Rows from block 2 of a small image deblurring model, named by matrix and row number. Rows with one number belong to one channel. Each number is 500 + 25 x the weight over its row's rms, rounded and kept within 0 to 999. All counts start at 0. Numbers have three digits each.
After each channel's rows are labels from the 100 images, of 14848, where the channel reaches its highest value: "responds to" is what is common among them. Only what is clearly more common there than usual is listed. The data: simulated stained blood smears.
# convs0: first 3x3 conv (model.enc.2.0.convs.0.weight, 192x192x3x3, each kernel summed), inputs 96-143
# convs1: second 3x3 conv (model.enc.2.0.convs.1.weight, 192x192x3x3, transposed, each kernel summed), outputs 96-143

convs0.32:499445475469485461455503526500492453467497464523489505475507510501533493462490499458504494535485480522486491469511479482527521500486480489485476
convs1.32:509440493502469445513486491493544484489523498467529528500467475510474455453488494529448473534485545476539516492479500490533513468501532528478502
responds to: crescents

convs0.0:488509487523481530501609494485529516510494509497493486522490478474480494505475512511494487469502506515484533517492508483493500484506501465491484
convs1.0:528510505475534536571492512513515500535506534548515488504481436472483477447504482505478474503475491471551464509506475474527469478494522503487456
responds to: no large cell

convs0.18:502493511485508507522487493495508530509485520500474489536529479506478483543507520488515481466535466474471516505496506488454485509506535489505501
convs1.18:495475520513455468486521513548526524464466474473501534506490493521460550494468535522528465481502447512423515502514550509507523510450496484489525
responds to: dark grains

convs0.57:500515505516462526492554518534565489496468484530501492560507517498476498494443517494500480463534510479438494488489499496473471483509500503489489
convs1.57:485493586469547516560510475502497510527506497552501466580494488530539506471510489485506481516475510496530495500491511491499491489503492502535500
responds to: dark grains

convs0.121:503495484530505497501491497507501470514517475478512515473505496504496522501542483516456516491481526479487473492502494469499511533498516509560508
convs1.121:506454531502487503479527442514422468465476500461497500518488515517507520495495493491475486494428484498474511501481499487501528524480523490549532
responds to: two lobes with orange grains

convs0.58:504508484492481520473443486490520492513487505514488498507505515502526482533503503494457499498496521532533512514507511500506502480503500471538526
convs1.58:477494438538474446483484509548513504492478549491508480478475435493498483495487507520501520474476485511481474463500491500477555574482467498466512
responds to: no large cell

convs0.105:494542513552496494500502493520499538500520524493532509482515500517515513505505531515509519486523554512548490508504518485446487490543466520497502
convs1.105:453495492499513512501529520527478464505526494485467533533490545504545525519512503493496533495465484521487505528461499490498493582520498524515480
responds to: dark grains

convs0.167:543495495512497462482520494502525473526448490470477504499468496470508452490476492480465481511490490493470537496483480465535468514478477486507511
convs1.167:468534505502484529459503484442507506500518465478486538515529547530538480506511485479514500482505475479497524501500438514503433486551473515519496
responds to: two lobes with orange grains

convs0.44:517520536519514483496490517439511465493489514459482495506474516488498486515503462510490504577493518514482496498503482510542461504509515508491508
convs1.44:486530507482501514478497507485511478488472463445459509497510518494495491468512450495501474504479489487495529505498464516375464501536489490494532
responds to: round nucleus

convs0.82:496507525531488519484495453498508542491500540428444487471503485507500511510443509533489475475532493509464522503497502452502484454517497440501473
convs1.82:514491490492454506525491478480520501521548525486510460508409464499502456482493507473515498514491554463504449482435488480488481492511510499494472
responds to: no large cell

convs0.132:502482494502494538488504490522497509487545497507473479503471504518535484496476499506473501490504525570552495493504504526494491441511482436487468
convs1.132:468572512500517500481497514506456489545504493521458519494506494502493470507552443513512485489559488502521487496507450499470487522507479491489487
responds to: crescents

convs0.4:494522512504503460476529505482485487495507479498510509505480482497501519509518449481511465568473518494496462485513487476530520523491506510512483
convs1.4:453480494500492510494529472457461483513523476447483508520517546552496509485519509486504517500499491461497512520487484487464465480534488523519519
responds to: band-shaped nucleus

convs0.62:516509520525491459479510475507518547482455484484471503448503480492490520527520495514514568488523465515436511500489536524479491497529526497497505
convs1.62:504475494490516504522506508519537517509551537479511467527474459482520481490501518476454457471469539508490478496454455496490538508478525514509467
responds to: dark grains

convs0.114:493494497516471487507531477497496473541534462522502523483492506493521488478506412498511493558485490513484504513467470500496556477499494483482453
convs1.114:505518557476499524464515501509496514493521450479497522505516536520527490506535493523546511526537544487503519527508527506525468532525489510513507
responds to: band-shaped nucleus

convs0.49:482501512504502514497457510501468514469488531450481487512495480458487488506446517511499489477502494477488480489499494450483488508494486426512520
convs1.49:501498506503483527485500497500492497492459527514487443478448443484468484457504489511451520527500484451510483482446541474499509477504486521505527
responds to: kidney-shaped nucleus; round nucleus

convs0.78:518473471460500481486479504511471489490519476528491511479502521517541507488486502465525465527459493536509472492532501478554517495489486438497475
convs1.78:503548542486515520484488495492533508518506487456461516492489532518502504525514498496518492497499513485462523486474512491442500531494482515513531
responds to: crescents; round nucleus

convs0.139:508460468480511462485500524499476473490497465533496516477506513515531516473495504452538459535465473543499485486530489492541556515488481504475478
convs1.139:485495514529506514465501507489516505506475453457471541479491542503505517488534440487503484477473493490469514516482500499507499489513487510520517
responds to: crowded; round nucleus

convs0.50:444497521505533503498505517498489464502505504480468494502483480508475486500509476545497484514500514502510496486492499474448481441507473531531528
convs1.50:467507492474575504457510481498505477481474512500502482525527510540505472538512493527478517481487451493502485517516469518495465507541479533534507
responds to: dark grains

convs0.166:513501511520530473494533524502510479505492463479496520523493485465510511496523452500475519514473492499440486479486478495502518518506511512516475
convs1.166:475518527491497565480511494474475492503487481419507497536483540546515515536502458489513486474466470487506538498478485500444494491508522515549516
responds to: lobed nucleus

convs0.33:501488471506475521494522507539493510476530505509514513520500492502481470500452491487508509505505508490523511516500492505483517500500478398503490
convs1.33:503552519481523519511505525521483506528536505553504500443486464466477468459511471511497475528532524484524487471570470480512511522517513485501473
responds to: lobed nucleus; band-shaped nucleus

convs0.135:472508492520487560493430496536547517492509502493507497533530498510461478485484543492476512483522515517515489489498476513492513493491486491483490
convs1.135:541494495511499507499508491513544494475552505507524507508490491521484477475495513502528504501518539476484481471469481489535516535486466502548484
responds to: spiky cells

convs0.143:506516509513511523492531483494515529532501516464479496529491492460490485522507527512476534456546534487448526516470512511496508469499536541497467
convs1.143:512485499422496482566463473505488478494530472487574496507501466537479509483487536483494462499492483486481517517494510515518452413491501501492417
responds to: no large cell

convs0.72:511488481510460540489528518515478471470528520551488507542486491493498488524443480511479514507464540498509504532494506495486492506498485416573517
convs1.72:501468502463540521521496489503486487515489510553472518484508492488500513459508499504457510535493520479500483496510477497549481470493493503554492
responds to: round nucleus

convs0.65:525513508505475485509480482519537487496503492478543502461492502467499499496501492496521475510486502540533481479508480493497494517518472513469501
convs1.65:525515531571502495471518519479538509507492503495484490473472487501522498457494502504509508542483579487493508489516503506506547547451519505487560
responds to: discs

convs0.93:516509503502490516513441501492510510519492497507516509538486516494497489509525519495476509509505514497496502501503492498523502503490507496508489
convs1.93:518507498495468467449500496531501511488517518480502488493463478508506462527490490502535527471510496493457491467501530493490551532468485496459581
responds to: dark grains

convs0.34:513480487479488503483442528521481478507497488530498518512496529509520479506488499487517474524477508545512452487519485501572516510476492508480477
convs1.34:492456478525552463534509492568466537503492534448513499487486446492471481487486512505493510517505491494482469489482510507493516520431483501523506
responds to: crescents; dark grains

convs0.186:515516549532492521480469454471489526508516549440469484458509488488503515525436489522484479430522500485444492520500491463461479490532510465501474
convs1.186:513451464471481485524471502494473514488505537474499464511444453493520480492489532517485501515468534506538482521480471504466498487471499494511493
responds to: no large cell

convs0.95:517497481484470558494472525517510509487507487489518519512511497506484476520470532480520507497518511506496485545516510558520516479506504408486470
convs1.95:507553511501556516506493481489471483503507502529477502482527482478499492474525462486496477494530512475529455487506438492500505504486478478505489
responds to: crescents

convs0.152:512476481472500495485461525482484491496498474538489517520506511517550511488499490479504467524424491550501491497527486501537509507475495491516486
convs1.152:452444481514488456543487516580457503489488528470498488477471451469513494496490508512506517485477483485466474498486501478451531522471496499499499
responds to: crescents; dark grains

convs0.146:515496516515498504493482491497485519497506529469471483466471476479499501509448487521483508465510499464465456496491499473490520476496515420519489
convs1.146:544496518543506502502544487479476509472509521530478475491426467512455482460469491518482542519510482483520546492499537490520503500470489510486512
responds to: kidney-shaped nucleus

convs0.109:480518533533495533485479478489493538496496533418457484475507502507505488517481500509501507453576519509437498522496489458471476467513496461494480
convs1.109:495492452503486512482503520467512508508519582472519450502431501506494455484502499499487516501482551444466483487483486488467504488531495515505497
responds to: no large cell

convs0.179:505458450472508457479505508509494472485496458513501503476494510502531495484472500448517481514455483512473494470498491481553534510489482478487462
convs1.179:499492532454503517501493511483501534482522488538476457466513421467467502486500504506468506476512514494506472502500529493502479471503516520487494
responds to: round nucleus

convs0.6:490523521504499519491499513456495510496442491498467472535503479505502500527488536500517458473535487490440509510495478464501429503523493516495464
convs1.6:489436492449452490545497502529490516508481504471474451535449467519511478490488507476468507475475477476497499519485481473545508506495513497505496
responds to: dark grains; small spheres

convs0.189:493506525515467500488481505512508510490486496481498512510493494482497454496479508506486527506510511494463498491498489491493477477499504450483496
convs1.189:513514472545520509491491501500514512481531530527520455496425481500482448505499504512492514512517485476479481484421509465496539481508503512487526
responds to: kidney-shaped nucleus

convs0.30:509485485502506517478517502495501515487497525489491493492489490465494497498475496514505499498492502502490482492498493476501500488490507345527497
convs1.30:496555503520473524502504519501511512515505533519480466453435456473472454437487469526488488504513487489512482477494523469475520513488491492465545
responds to: no large cell

convs0.39:492507490507452529499478551505491488473494477488500512565502483500469468519464521499569469497488480496551509523496513482506505495512472409494502
convs1.39:485542481505527489499484504519514490506499493531494473473488441464462472485505479533463483515530511482512427490494509482472521485514488493472482
responds to: no large cell; discs

convs0.31:478502511509518496531503478517484483488505475475506497468504507508499527541503529495501511488565504477511493499503519479435466537484494495458518
convs1.31:515455504470516496544519492518486504504521523493491531538538473502514539472491558518483512540486491507523497480513479482483537544513530468501526
responds to: dark grains

convs0.21:506474483532483466486549542525548510463524479512529501492528515437498503488476524472519518467522506473487445466452482497536530506488543491444505
convs1.21:503520537509534495514478506489485477484586518554534495527456486522511500493496533498512494485551410503486500488484488479480492465496500513451494
responds to: dark grains

convs0.107:495506488510517521502499496506498512479529489508505488511488486505491506523523520498483389494503502511514489540502499479492387511492484507531501
convs1.107:486480489505495510501534495481502508540492569481445452485468474509498445459508502513500510473495516491511486478529506488503548554513521495484602
responds to: two lobes with orange grains

convs0.162:507480489508484497492513515526533490473484506512482515545496506498497493483459532510518516480525498474472499512523482512481519483478452434483521
convs1.162:532493532529513496532490486484499490477532477530532513532520506532514533493533495501495454540503525480528475492467455509558472477495506570517471
responds to: discs

convs0.9:525476510535514481492510516493540480506515459461515524495485486486531513459509464521443524532492498491495522474477457479509553501495483501526516
convs1.9:474514509483495509482508502469462487494500462491507507489511500535533472559501443516506513456508488475469490473480483503456485478535519494503489
responds to: two lobes with orange grains

convs0.28:500496500516481524490468503531523554499506523463468473474522511486501494495451504518519503454524509501459503494486488461486495459497476420481495
convs1.28:508546493520470504490459504501491497503531527515497467495428506528506459495463507477502502510504480452510494521405500476489502461485492492487497
responds to: no large cell